Weights of a small spectrogram enhancement model.
Model: 4.34M parameters, widths [96, 96, 192].
Training: nadamw at rate 0.0017, 9100 steps, batches of 96.
Data: 78125 training examples, 11.2 epochs.
Rows from block 5, named by matrix and row number. Rows with one number belong to one channel. Each number is 128 + 32 x the weight over its row's rms, rounded and kept within 0 to 255. All counts start at 0. Numbers have three digits each. After the name is the row's rms in percent of the matrix's.
# convs0: first 3x3 conv (model.mid.0.convs.0.weight, 192x192x3x3, standardized in use), inputs 84-97, a 3x3 kernel for each
# convs1: second 3x3 conv (model.mid.0.convs.1.weight, 192x192x3x3, standardized in use, transposed), outputs 84-97, a 3x3 kernel for each
convs0.152 084:127147132150147129133092106147111091154144133150105138133111172113144081137130118181158179114122113072109118140093129126124116177159101149122079154134116111096091112143177111118138124098122146119116143174119167107116120168132159135123180167128148098131050114120042105084149110101146148092157146146089160115140129092136113122155140165164143133201153132089088101164112114126145144
convs0.153 116:140110116129099106139168185138113128122097109131115099138144142157116128159171194100123105133138142147135130167148146142132144141143145077074073095069082089086069255222195208200195126106109122104110139108104148126142172162137181102111141120157087085096143136125165133134139116085140110090083084090150129110142099092101084109138122101140116089133120162133118132118119106091090094
convs0.154 078:094133117130103116119165092147100134128046076186103094080148135118138129177114183180187215117095163133167117120083088129126085128052069165161111118147173122136129124105059109122051129130150133092125134145118133143095112115131156183102178148172129117130082093153162103111184136067163112069150167115139134151142144059182155095123135137150166088144120152173148096115142129161126145
convs0.155 103:134153108143124132156115163164168192141122077106104051169140123156131100128140098087078087145121130136094151126132183135113118115120102069058126089103117136092139148149207050148118071104110137111132137142187138155134149141191112110165100114114117103113152162127116099136082120147105092082099117106112118153115117147129102119132139157117083126129108136128122147133110056120108087
convs0.156 085:116135109119152134162137135145126173131141148142140122121147137120139130120110105068093110071059091059068059092113137142137142150153147114108082130140139142140088180122132133139079083097124129107082155127145127131158109135119148158179155133165108121093141125109097113084139127129138149134151173118133108135106139125134150142133158127152142158206179164107113086121090125137083102
convs0.157 109:131109147121131127093134144125064056115105087131125072126099106098138092119108112157244183172134178156172168128098078102086125103150114181174177143193210162161136078064080102072108116117137091093155126117126115107062108140107129125124119100100190174180147117156084089086136128124140122102127143133173144132146152153121150142074045082090098113093140091079138078168123145169141121
convs0.158 076:161155146159146127163139135132126102148156087120104079097145107127099068134139137070061081118104121117087071094138158153161121123122180125144102118100136112150082222177121164127098113100109149130095190094128207126192139131153164134118156098136074136120065109067104117112150097121162117114187101169120125152161168158141117142117165155162156138154130132105121096101153079078106118
convs0.159 090:112103136092103131150136105125124111117110142181157161130113118126090125100136155101117134111098125054067061080095148149146088197172160140091089132108139134128157122142135142078112082077114119142108116115156159139127097117119132158163195166186094084102109139116121124109091098114158122164185174175119093121111112118174144162122151139126130140177182157085092124151121158077101169
convs0.160 089:144133137086112139132119114150127104151143077133087104109136110122127117118136151130161173102161150115138136128170153148154138182113113155102109131110126080093089131129170143137155162156139087092153089121166132123094123112125141135140221182096128144120124128106103125084121102155168120121156133124122133144144148144163150104133122155129119179195106058110107076102095089119103095
convs0.161 091:116109094110116077124100018123115070132128084119150130083115080127151134116158115154181226188157122190154182107100031138132091090132103183119150135126161151104146132027063118138104094155155104101116128110150140098125095120163152137124109099129162143171085123116122050122129123145154127157102118119138152121137171157104116136106078045086114050105130053088083126073153140144110160
convs0.162 077:135080182129104148128099104107113076132128123080127098121150168150087116094103142195143175148110127128145148121112112131115113161085153122138107144119139114138060101118142138123117141188116130113120158131147118126148100136145107125143155187144111081117044019091098085050163161171117172179155156108129132154125137164107131147143117140123191153094116127142078082134136122130143132
convs0.163 110:125128098111109146093139090103087079064097112076113077100087131113100114132125088220147186183159126135147147066094089131126122118134157166144175172179192156144111040025033086088053142129112100091086126119093072129117113150118122160135108099129203198207160114129077111150136159157122136128078134104139135156122160135143127131064074063079097091118104121083067093163098120126162135
convs0.164 084:107096136128124129156110140141101093079130107118101128119134114120113119114135100161152153141139126163146134104137142131138082068109078118087082086095111124117130202134149167104103150122094109150178115088064187155172181150137192131127157148075107115144136111119137120139174076057155106121141146116151107114161112088141140108133126179159126075140152131114103092113095063093094136
convs0.165 094:091148113137079115157142155109142128105132105102100107147136101167113115121136148103120087101103125152145127141182168091138155103140127065058103090087128126104106239152215134123136111119135132115154177128156195174173152168178173150155106115116088101126154150077130129137109135097068105097101092111101110139154126123079107105121126123104128118154150153169126114121112117110086095
convs0.166 099:137107101141096094142146143125153161144068170134060126186162128134102117124092146092114050110135149100109156137166132111112100094088117079044069124064120103128138205188183115106176128117108144155144161114177135174156200149182174108134132148130106080122135125145140114106116128096103109090121080103148130127138128117101104125142112164162119136122127111149150148113113116125087119
convs0.167 076:119165120119143163114157141110132116105122147136173118164126147128159115127140115114139136136133121134128084145126146125167176167118170110126152158141155116115114097137135126119147101120114118114121124089115106151145154127137087105152092126179127109086122121096114105075062126108099174162088140155119090135113111133130094144190186129145200102091185182101118146160148123152093104
convs0.168 092:115154154058103117097083145114128104113142177130172154133118153119122152116153141147143134142143121100104110090109074101113136134164203125086095123146116115167137122094122097133133056076113122140102094129116106126160130127126116131176088131181095144131167134102138127115099114082098164166157180157106123115108131142126166159135163150138118139175149152130144130106091149100137111
convs0.169 094:108112103130124113136129109163150159132109122099085100129158117171161147144131147093106105136118144153180166106151178132112106097143118072078066096101103122122138199190246155120113060101093112165139117123182154153161139185183170155135100088120095094094161114150127139108130139161144106110119100090119120132134118107129124115143133183134129100141092148126156132108101098123102112
convs0.170 096:096103098108112113187149139156134141108141139126120125097129121096116129117130117093123085087105089056062064079093105152121115194166152131089111136113122119148123146161190140122106112104079093128114113149146179156161133121137164142155190139144114081087099130129116139141103130119152142111158140144115118119132116137140145137109119136161139136213186150140119110107123105098130109
convs0.171 114:109124122155112111145141153148138135126116099130112095183146133108146117157152118114134099130130133129117145127161186100122138102094123049100092073094090105123090192218172106161155098099116145174162162129171175162157153169189141130123118137105110118125165120125159144118089095149095104095115138089129116165100115124089094078144168132126112128139118154141100107119085078108094123
convs0.172 106:108110103069103116141134078114081117114126156137112132120107126098104131141134181177187188105153105143101099116094050136123093153119106113102096163119108130112086125158153148157143120123111083123084082074107179166190096087121137121141165126171123077122114119143129133151098095110181122137133119137124144107112121136134136135118112126117125131183173141089099134103096104115112131
convs0.173 111:138118104109126138144155145112109125148116132120103134109121142123140144124144138128124125100128067084111092120129130150149152125141131096085094103077118114093100204175171144125130122112103101120100114129144187226237113092117148136209105136161101148116127119125131122140117119147104086127128109118079090105109126149111119141069105095147116179158167177133111104102085097123091099
convs0.174 090:154133099111120118156112120124146157109110107138144133161093160126110117139092119106117112061108118064036070129093123119136131163137162101106106115125112162133149149133171116098130082109076097104133128153119144152149128091120150140136113119137101124118100128145153121092110111082143106105165202182126121117075132126152150139142143128140139122152174144095125114104100110117095110
convs0.175 106:129112127131130093180135136141104099134119096110094086121124109140157111144170149161118145109124144153152142131152143154140102155141102074074055096078087119098080206179203191165152107118136098142123115103109178140126127145099231138146161133124096086092109120120135120128142105099139116083116117101140104096169130119133102099114137139170124154135114135151141124116110109111092092
convs0.176 094:126141113150088106150121130096098130147119120104084115139136140139149131168122175114135152136117104148124112150127168169136128136093114071091074105098079113100091217179176172166147117115132116102151120064140154131138137143099195125112146135117102093092133119106176147117133117097146096070109128114106110112166128099099077111122132112174129116155082100146136102137140103112083068
convs1.152 068:159100115116159088091114091107119104137102136092075087095100129104117138107099098106122131134150152087085085129161154139112113185166152093120109168146093185148095155139117159129124061069076180077147147136093110143211178124129138104101200144136113093114094118174137139133121112094166129107172151155127120110197138135161171149112119110059049075111156117149105125085105078083116149
convs1.153 103:138120121132164156143128160123122107116123141112145122172132118143105149107157134116126101105083099101104103193178202192173174164110119095113106095118121102121111158156164142128116138152117171151128173170117146153163226202154202184180166140130105045065080113117114135157125137144139126153152109130147145118125141151138136116164208170187170171134165160155142131177137133117110103
convs1.154 058:115124114119113121094128083142147099098111098084099146123163099150107110107134099135103150143190200132096104124129141111103121130126172086091111103122107098127108148138159175155123137132151140154125122048024174117114143137078138110084178148139146113115125105112080082127129084097142130155153158164145119134160144124199192227058049048056072092110074075102114147133104128089157093
convs1.155 094:093115106136104122148139170159136104155120167128177160103128133121161151149166118110099083134112101119099119130158160132136143123130134130106081151136175133105132158148164129135146121105095151137132108153131170174173152189132120167194104171183095098047123084058118139147162136143153134122111107119151160124106160150148123135157164149129199211169153205107127112088159117108172153
convs1.156 071:138109125129134119093117136111110133075120133138173098087123116101144144100111036119136134099123109089068103186137148170122098172173219132165165177134157195146134148120122090083100055061046113057146101112142118117136151118186183138112117167145085115127114122145131131137183117149147122106191180206167115136140102131116130130114099146054118143135126143085117130140112115134101104
convs1.157 107:136122109165126131128137099108136107114113126109095134145146123144137136136150124161163154154161136132124133109080074097076070121129111076079083074079086094089095130131153160157176166173191101115062114088064121106101110061033078079038115101069145136161076134141101087091094086085104107125141121152077118110086107106125166135071090028082045064127118091112073082130138095157148144
convs1.158 067:128076048090101114108089083179125098107110122136134101131103139114160119123175125086094090118150120069076064174187165102135155180135206107132123131127127194136093156157130136124114076068063137158165127125109144125218197140164175146147177169123112116091082109109133157155116091150135118104176158177130159156180080096173176201151170192128095161190201209138137126189072115101076136
convs1.159 115:152117134120132148089085083105119190112115115121084062046107118097134139069072078130145165083135134047056060141117092156134123172157196121146173200146127197169116169146122093106108039058088096096135108117136105138111127134131146146149170159174106120149153112167141116111153154131179137134209168174116109125184156123116147134126110099124106118171161143126132143099117103098123090
convs1.160 079:130134137137132126126124137113095100121159161122144139132083081099134155133140089105110120131133119120103072153142128151140122148172138078098103192174142153135113194161145132123122082103090186135173144112148099154187192137116148133093148133164087108112137112114178172142127115095149101117132118077164160107144175125146130115127121102077118087151153151207163118123145098116148146
convs1.161 086:150143148157146124139135121135150151106088097109096132158153161175156146168116129113140143158174177102122125105073082091080096125110104065063089070078084087090093119126134173168175176184196138182121147111080119126121073060078100102056093112068125125126113105121142119106110132115057119102094108083087105086138102123148153100081119070112106075103115098164137135150155116115119133
convs1.162 057:093128120153154097118135114117054100104168141093114109097144137159147161179120161119117105146154135119106108110157138125077144121118126097081094124122106096063068134119128135136144137138139175105139154123108115194138150140155123118136112122136166109100082182134137096066114114096107097106041113160153088123089106109163124163099113130068091098077114126122101075150150165131087154
convs1.163 111:148144135160145131147136126119121130127114134123098118151139170159163159141131123155147154165161150145151128071115097070103082112136122082070089076085086064079094127135135162152159160163170071099142109098111131093141051076068048058052068104108160165127145121120109087107066090102068089111131135124093086102093137123147138147040054044074081090105110128102125104149150125152165107
convs1.164 069:098107125129092157111102121122140088074125116135119110149147128105116141091141117131115100141119119085108108129156152144139100152160119090121140082121137180173151159151157201157132100090085122142105084093157105147146172153141215160094189139132079132096079064086113120127100163155143126093163090103160109152113127091194242179142079163093104114163144132191146127157192126107112120
convs1.165 085:086079064101142116156146126116116137122153186105143188159143133117134151117118186116083075110128105111118104165173176149146163119135154107102083112131156135133145150161161159134128123113095124138140132096160116175179157179203174144156135146187112092057115130089140148173153166206125132156121109116168178149155143164205182166148169184186175213158173159104128113170189120129110113
convs1.166 084:095073097107118131116176174139126107124130133100129136126093126096089137111142165093120073112104099115138127134162150160165175130113117109104091110134152125147151152155160168135129141123105115122117103091172164140159151156151174142145134165173106080102090094080107124124154158181131178161128104065164151152111139142194178154141151149144138182153131136132078115184147138157131145
convs1.167 067:106137149093114134124138109098187193116138172094057096055172170114164132134133130092114116089132151048067093153153122126103092161152135120129176143086064092066016099100101119131110111111105148175162126124212167177114133155190106122147164128119112144168162168162138123149137076138082114103148114124100072126095098109140139145163140169148109141150122083132192186061132132169160092
convs1.168 110:124134131112150165068095104113185226112129152120083026066138136090157173111089089140160173090106128045069090120118102135118110184163180127148199166110111161110059138121131111124101049075097091115123163164151190144112091132153117125164140129154124141137122150225144123107155160141111103115192170169081101105125117089140119110103118153140111141158136125111118213124121165124121099
convs1.169 095:117089073130137122135128171150137132124124155108144147141117091098116136119164157115095109100127130086099097152150175131144145145140144128133111100127140169143127158167170155138134096113109118139109083193177138162213150163163154152149153155163095076069095066077146141150141164168178149118125098122173148145144119131158182143164165197174129175151160184133135127154147166087092166
convs1.170 120:122144109115109131055115099115138180098114133114121083076097098108115133088083064114143148083099113053089076151153126163140149176182175121146177207163136209166122164140116086085081034063070059088126145137146129118146143131148179126149176158172089139131132127162142161134174142124174169139200187182114084082147153121124139127127112156143135143135165152145116134070121134068101098
convs1.171 109:119089090112122168148166187166119109132174162120151169136112135120134135141170147113095073111121088108110089154162178151155170113112140111103078134140152140132139149155154139126128120100085125159152107107134138156143185187164117176174144148194071070064111106040117125105149126146156151170103093119168179178125140129173153147181168167147143203154164207113159129155144178131162171
convs1.172 116:150136143123146190113105095102141190081118146134098046105127128120180193104080093160176174113123135065074070133115110144121119184183195104146194163137130185139080162146140110108094037066068092071111157138175170125167135125138143137149165151157119085108116121155152135128155130116122124123182166178096082114136131113110126119136141110143124165167161168145140138113115158053137097
convs1.173 108:159148129152174197139137142149148162093158171126129125114138132158173169131114109119123098117105108079084053169174187128156151158175203136132136148134155179127098163142138110112103043066053133114158143155146137149140149184170172170197178176171074114047137112120151132136149117123145129131149152160117131113154124120155149134164179204134162189170173223148168158163182217117135134
convs1.174 089:114131132110156146109073081103120178119132084137098070106129167136131166093056043110143153079106110025043056138151123167144127184162173125131154193144100169124099148136125083096091035062060116147146129167161163141154141137162178141155191167183098101150111136144105099114162125092132135134155162156101071082166123131139153126115152147133148157138162202149117167122149171130145151
convs1.175 091:153125114147135140136128135152144118100122125127119117160138115115122134109119111111149102114121144108092066172168153170138142190143146101119132104106124176155103183176156168147118090129093102123127088144138186194174196154131174141147191137152079109099099086099136136122144156146157144096123129102112100096153107110186134135199168210135100160128167128158143135185154118084122098
convs1.176 083:164137145145120174139104107146097142086102164098139125166128133127114136101102115126116135102118111102093065182158168187130137182155144106135137110134129191155107164174153152133116085095090156106138167178144111147118166162153172171152128149137081070064085104143126133148145150109141133118163138147148121111112127095155161139185146190147128174138162164165137157172160167114146044